Rows from block 0 of the decoder, named by matrix and row number. Each number is 200 + 40 x the weight over its row's rms, rounded and kept within 0 to 999. All counts start at 0. After the name is the row's rms in percent of the matrix's.
# fc2: MLP down (decoder.0.mlp.fc2.weight, 192x768), inputs 140-209
fc2.77,100,171,186,188,206,215,211,279,180,193,186,228,191,187,242,237,189,181,197,166,162,244,224,133,178,177,208,164,223,186,232,197,224,209,170,153,211,256,160,226,253,217,195,221,159,136,205,175,225,171,198,191,216,197,201,209,144,165,144,224,179,200,215,243,230,180,152,188,183,214,214
fc2.78,101,210,192,152,188,139,263,64,171,245,170,160,214,145,235,183,206,177,190,278,193,189,218,223,169,115,166,256,147,222,170,197,264,241,205,203,220,246,112,190,230,246,214,210,276,171,179,181,212,193,196,196,181,247,208,192,246,193,127,206,197,204,138,234,221,203,211,136,167,337,226
fc2.79,095,162,170,184,190,236,203,182,218,252,183,210,204,229,169,214,209,214,207,201,216,168,219,108,199,270,238,185,257,177,219,219,142,218,200,110,249,174,215,234,199,249,196,226,220,240,176,168,187,132,233,203,201,259,205,181,165,185,264,170,177,194,155,200,225,155,226,252,201,225,166
fc2.80,098,195,215,180,175,68,129,208,183,240,229,139,204,223,182,237,163,179,212,149,240,202,242,214,179,170,202,207,207,174,270,280,211,187,187,136,211,234,216,196,201,209,231,123,196,111,226,189,190,189,195,176,178,232,260,139,142,147,203,262,226,160,147,216,228,202,215,166,184,238,257
fc2.81,099,194,198,204,229,233,218,142,247,239,206,191,241,287,192,205,260,218,186,145,183,164,256,249,203,201,255,171,152,189,198,201,168,212,214,155,165,227,200,210,193,141,210,153,220,218,221,187,163,199,253,207,168,235,166,199,273,233,202,116,193,237,185,237,212,185,188,328,196,174,174
fc2.82,104,161,193,174,164,288,110,138,232,170,231,187,168,225,177,127,218,212,201,211,180,223,246,256,149,163,234,139,166,170,172,188,196,239,148,159,171,213,223,191,157,226,251,256,233,177,222,163,193,97,165,162,208,238,195,211,136,181,227,219,157,194,190,166,159,204,198,269,200,155,221
fc2.83,095,240,243,173,149,233,199,270,193,306,247,207,233,177,246,226,224,134,199,209,202,160,152,150,192,222,199,186,259,213,187,217,198,148,204,213,183,161,225,243,240,213,169,246,273,201,230,202,178,260,186,199,217,204,201,235,146,179,225,256,169,286,214,217,207,195,216,183,192,208,248
fc2.84,097,140,163,197,196,177,163,153,206,219,228,227,218,211,176,170,263,171,195,178,251,178,170,282,287,265,185,194,258,233,222,200,147,198,152,213,152,219,294,221,144,225,154,208,74,227,151,181,204,161,181,193,159,193,191,210,277,181,160,174,186,110,213,204,196,200,151,185,197,206,236
fc2.85,108,237,170,169,204,308,141,213,241,197,128,207,151,223,214,155,213,269,173,289,174,222,219,209,231,193,151,185,205,204,174,172,148,233,156,169,179,238,202,230,200,165,212,202,297,280,205,181,225,229,188,186,243,211,229,226,169,220,159,198,258,263,205,143,204,174,195,159,218,224,184
fc2.86,093,166,183,194,187,190,193,127,242,124,195,244,184,128,192,148,239,237,141,164,223,204,142,159,154,136,184,158,179,218,199,224,192,166,146,378,152,216,181,146,178,225,180,207,285,191,185,188,128,259,201,151,257,202,181,161,145,201,99,216,163,191,159,192,185,209,244,162,131,211,223
fc2.87,089,188,240,172,214,97,79,145,228,271,211,149,144,170,137,150,167,144,234,251,223,215,233,146,167,188,138,163,142,185,263,199,202,247,157,211,156,210,152,208,164,252,195,236,122,224,198,162,242,169,179,236,246,136,205,173,177,242,164,199,206,196,208,196,206,228,231,255,274,190,202
fc2.88,096,230,223,240,183,237,205,163,226,150,147,144,262,135,219,106,242,212,203,201,249,207,177,155,228,158,219,148,155,201,172,199,222,164,217,140,187,196,195,263,185,178,203,233,148,209,157,193,209,151,194,138,276,208,176,228,160,270,219,194,215,229,182,241,260,158,182,238,212,222,151
fc2.89,108,220,180,185,197,206,165,277,152,176,211,285,216,171,217,163,126,233,134,202,200,196,218,188,177,267,181,128,188,162,158,263,205,209,176,262,178,124,191,191,210,223,145,184,248,170,184,217,217,212,228,226,209,128,214,211,219,253,229,279,186,146,175,180,173,250,189,313,211,257,164
fc2.90,097,190,130,196,196,205,197,253,202,264,217,236,188,212,200,204,211,188,178,208,187,186,249,255,217,229,230,109,116,179,267,195,242,188,189,228,198,198,182,209,220,232,164,218,390,228,212,274,169,305,181,215,226,242,220,242,256,172,198,178,246,247,226,214,193,171,215,222,158,243,177
fc2.91,106,252,213,199,156,220,194,222,227,185,178,231,140,211,210,242,214,228,179,144,203,187,187,218,262,160,132,242,185,219,207,209,219,176,178,226,218,178,277,225,307,218,257,246,265,215,235,226,274,179,234,83,220,219,193,216,190,213,197,165,241,197,223,177,196,180,182,186,241,204,183
fc2.92,096,183,226,170,175,150,147,192,244,141,189,111,189,197,166,138,158,186,188,251,249,173,171,129,198,159,202,239,137,226,195,173,155,160,195,199,208,204,228,191,143,165,172,226,166,233,187,95,202,202,230,209,150,173,234,232,150,224,166,190,174,212,169,202,199,180,241,128,171,269,183
fc2.93,094,173,197,164,168,290,220,135,245,205,209,143,243,220,249,162,232,227,160,182,208,162,287,242,239,238,187,266,193,174,187,241,183,159,251,263,187,189,252,261,98,208,250,200,165,273,177,117,151,135,133,281,204,191,171,215,122,194,219,239,184,139,229,224,257,249,147,134,228,186,214
fc2.94,103,168,196,213,197,167,222,203,280,155,185,228,199,132,233,230,173,173,238,248,269,298,236,225,183,208,184,222,211,168,293,158,218,192,250,239,180,134,231,177,189,218,225,178,96,224,174,221,178,185,186,224,267,230,207,229,216,302,137,210,216,98,258,195,260,173,270,242,218,210,183
fc2.95,099,158,252,248,241,78,163,186,154,191,245,218,219,208,175,217,183,221,220,266,186,208,234,142,189,208,201,215,237,244,178,230,229,243,198,193,101,206,169,185,141,253,180,154,119,135,188,242,200,197,223,336,216,203,194,211,239,285,223,171,150,145,166,159,171,201,180,156,245,130,174
fc2.96,097,186,249,154,238,121,82,231,200,162,170,212,178,167,186,218,152,243,134,257,232,175,188,163,230,244,188,211,226,195,237,221,157,189,135,186,175,174,147,180,251,247,212,196,336,194,235,195,252,203,180,236,154,246,194,139,205,227,263,154,173,276,227,236,191,228,195,265,202,249,180
fc2.97,105,209,269,209,199,221,214,236,234,288,173,241,171,165,212,229,214,194,177,212,195,151,220,196,237,174,208,172,205,236,236,236,196,225,238,173,239,185,127,203,164,163,213,266,168,127,206,207,246,195,159,234,245,127,162,223,187,219,185,223,230,241,175,156,186,226,183,249,233,113,279
fc2.98,099,192,154,175,250,163,204,200,235,254,192,129,189,248,178,224,231,189,220,158,172,161,200,238,202,261,209,238,267,186,221,236,214,146,263,233,146,242,184,200,145,210,207,243,50,219,281,152,225,184,131,268,188,226,160,188,156,199,312,188,171,176,169,199,235,172,229,172,250,212,155
fc2.99,105,181,201,244,239,164,271,171,276,132,192,208,196,180,196,149,174,233,179,283,196,205,228,250,174,245,241,135,193,224,136,183,219,230,175,276,130,207,196,187,172,180,230,199,144,190,219,179,205,224,212,211,173,195,156,210,197,171,172,141,215,164,200,250,230,199,212,171,230,160,152
fc2.100,109,210,229,175,174,272,238,135,221,172,243,219,195,211,223,156,241,218,218,221,160,220,262,238,193,327,225,173,249,196,177,172,193,154,177,203,167,220,204,184,210,167,216,249,88,141,203,222,158,217,204,104,138,252,119,199,151,209,201,134,195,164,154,252,205,163,145,213,217,181,177
fc2.101,098,198,251,221,189,245,124,221,207,243,160,273,189,261,185,302,265,172,221,198,272,204,243,168,151,128,254,148,179,181,208,210,207,152,121,190,193,216,195,214,237,188,214,186,201,208,199,220,148,184,233,210,233,211,256,239,153,197,179,137,143,202,187,208,167,190,160,231,240,194,242
fc2.102,102,203,274,172,180,278,250,184,255,159,227,230,147,237,189,201,169,226,188,221,206,255,118,101,211,275,147,218,174,210,195,204,208,211,194,261,198,216,197,172,182,203,172,210,144,252,186,230,245,181,223,245,225,191,216,182,62,295,236,216,191,182,195,156,189,196,182,232,182,164,207
fc2.103,097,189,283,198,228,186,301,272,185,194,139,256,165,237,193,336,165,189,215,172,177,207,179,168,130,185,197,205,221,185,185,227,202,146,198,231,207,229,232,244,247,167,233,272,249,162,186,221,184,216,228,260,179,233,234,222,209,121,138,162,156,262,202,227,231,236,132,196,280,158,175
fc2.104,106,236,193,159,223,149,167,266,248,161,172,260,187,265,203,217,185,218,176,213,240,126,234,289,214,171,173,208,215,189,229,156,207,201,192,235,223,140,214,210,273,241,194,189,350,149,190,238,190,236,184,135,235,289,198,229,205,220,225,167,190,285,211,164,228,141,187,189,198,264,214
fc2.105,104,221,231,236,261,212,168,191,135,231,177,162,229,220,204,246,221,196,161,171,187,194,204,149,225,140,178,162,174,236,200,238,197,177,162,174,215,193,222,201,191,207,144,243,189,208,172,132,212,163,216,256,238,183,217,221,238,112,177,158,259,200,166,113,212,188,156,206,165,178,186
fc2.106,099,244,165,178,226,152,235,154,224,242,176,200,212,161,170,257,188,204,147,249,231,207,226,203,186,129,126,167,132,193,206,208,96,215,166,271,215,168,171,203,199,187,195,156,101,212,199,221,172,240,174,186,185,176,173,232,196,251,151,221,156,183,205,185,188,266,183,157,176,112,124
fc2.107,097,141,244,219,209,196,175,233,155,202,232,231,200,159,192,200,145,191,247,233,189,158,232,239,202,228,261,175,257,166,201,184,218,234,239,216,187,142,214,167,241,221,211,135,237,165,205,239,169,234,129,247,164,206,256,133,285,233,279,266,205,203,187,187,215,182,201,185,201,250,184
fc2.108,101,184,223,264,158,237,172,171,132,173,220,209,154,165,158,343,142,216,219,212,179,152,264,162,213,198,183,163,175,198,218,173,260,194,175,233,167,221,202,234,210,165,189,115,175,187,176,250,144,141,219,171,185,202,230,189,188,178,235,184,202,181,223,167,177,220,173,244,157,260,212
fc2.109,109,205,196,156,178,190,239,264,181,246,240,195,185,254,192,269,237,173,247,221,230,195,177,201,200,206,208,227,182,225,218,248,189,198,245,261,204,201,147,178,284,225,188,170,231,158,223,184,230,212,231,161,202,200,141,165,226,233,297,217,231,279,196,104,216,250,189,161,220,188,220
fc2.110,097,170,253,206,217,285,239,176,189,196,231,167,227,225,202,223,238,244,243,197,193,232,283,219,169,260,161,253,207,145,229,185,208,249,210,182,199,283,187,239,103,145,254,250,56,199,169,131,243,221,231,267,164,145,136,207,254,163,260,160,182,204,202,198,184,188,244,171,178,208,210
fc2.111,103,202,231,188,148,223,227,228,150,321,200,162,217,143,121,198,195,188,211,151,206,231,200,205,232,191,179,164,150,143,295,200,208,186,228,140,249,176,183,150,199,217,212,220,288,232,131,207,245,154,238,196,146,274,166,198,208,162,145,154,236,291,201,230,221,152,185,222,159,210,151
fc2.112,103,239,195,238,233,143,177,210,211,185,173,87,191,200,236,281,202,214,149,226,183,213,220,223,133,190,266,245,185,303,196,233,222,177,154,233,183,253,207,214,93,164,176,199,120,214,214,182,190,216,194,249,155,184,230,223,262,89,175,236,193,148,174,270,159,230,205,129,216,200,204
fc2.113,098,176,251,168,227,225,238,246,219,142,183,181,213,211,189,130,204,223,210,222,201,193,233,144,238,246,140,111,165,183,192,192,192,235,234,218,208,157,222,164,163,209,195,171,253,141,220,167,250,188,235,202,202,231,225,179,200,221,138,149,173,221,192,125,197,291,255,199,179,191,181
fc2.114,095,227,195,277,237,136,156,229,222,172,184,255,222,207,191,176,185,179,161,215,214,251,168,216,184,183,236,163,136,158,144,182,255,225,127,232,262,227,213,275,209,231,198,137,320,226,155,203,242,234,215,176,148,205,247,219,259,105,206,179,163,210,190,199,158,221,196,232,197,234,172
fc2.115,102,215,199,201,145,158,222,69,162,227,218,152,171,154,226,238,215,232,201,223,205,146,153,173,206,190,181,204,183,239,185,188,174,186,172,242,150,209,194,191,186,133,183,175,0,188,167,289,171,143,233,224,194,211,190,231,241,200,135,211,172,122,206,199,215,220,220,165,165,229,261
fc2.116,103,238,211,175,200,193,225,229,215,224,236,204,189,197,194,98,239,258,179,215,271,119,170,151,206,119,152,242,208,281,218,234,241,178,244,183,210,184,199,201,244,207,222,183,248,226,148,227,154,228,182,225,182,257,227,184,227,313,146,282,189,234,180,271,220,221,186,208,235,292,243
fc2.117,113,179,187,184,190,154,167,290,197,208,217,167,205,229,201,230,229,173,175,237,216,154,124,213,265,167,121,273,201,239,162,216,232,275,202,169,231,160,196,234,192,211,186,165,350,220,215,223,240,212,208,168,197,193,168,171,156,263,202,212,222,152,209,188,182,135,225,164,157,230,182
fc2.118,094,264,193,109,195,153,228,214,288,228,196,161,171,185,241,264,197,252,194,203,185,183,181,232,220,233,167,256,119,195,237,217,236,256,162,184,151,172,220,257,176,244,179,173,255,202,240,277,223,210,161,132,217,86,193,220,265,217,233,242,186,194,214,177,184,262,184,226,222,180,204
fc2.119,101,214,191,219,183,250,218,235,177,124,197,235,187,139,209,211,186,162,149,228,215,209,182,160,195,145,159,195,200,163,255,167,205,240,200,247,187,201,218,220,185,189,217,212,236,203,127,226,274,165,194,180,184,173,199,163,239,227,234,198,223,228,207,235,178,220,212,241,186,204,214
fc2.120,103,249,138,200,198,162,186,191,162,232,259,193,137,183,197,221,241,171,213,217,194,215,171,218,211,184,134,266,198,152,188,210,173,171,208,237,149,224,170,233,214,175,157,167,157,251,215,217,217,209,253,280,267,128,183,197,268,174,176,186,222,164,256,184,161,235,214,124,205,174,176
fc2.121,101,185,194,170,190,184,206,198,186,144,209,136,211,182,185,220,178,186,198,271,181,207,204,237,235,156,205,140,168,183,119,268,167,212,223,113,213,181,247,187,182,165,209,143,130,218,211,212,238,220,208,197,209,242,146,196,160,147,163,218,217,242,218,125,199,132,237,193,184,223,153
fc2.122,107,177,192,252,187,191,138,250,138,255,179,231,224,233,251,330,179,162,263,224,212,258,254,200,144,215,152,211,230,210,180,141,164,219,243,171,213,170,188,282,168,233,204,181,246,141,188,267,179,232,164,184,261,195,216,214,194,161,295,234,196,219,193,178,183,169,227,271,202,208,189
fc2.123,105,200,203,153,226,184,165,189,228,327,206,297,174,250,237,184,208,204,182,146,208,344,247,187,178,139,178,194,197,192,186,164,212,232,202,264,218,261,212,186,186,179,181,212,268,230,121,243,272,242,258,234,247,169,205,232,145,203,201,218,161,239,175,241,235,242,216,260,193,165,229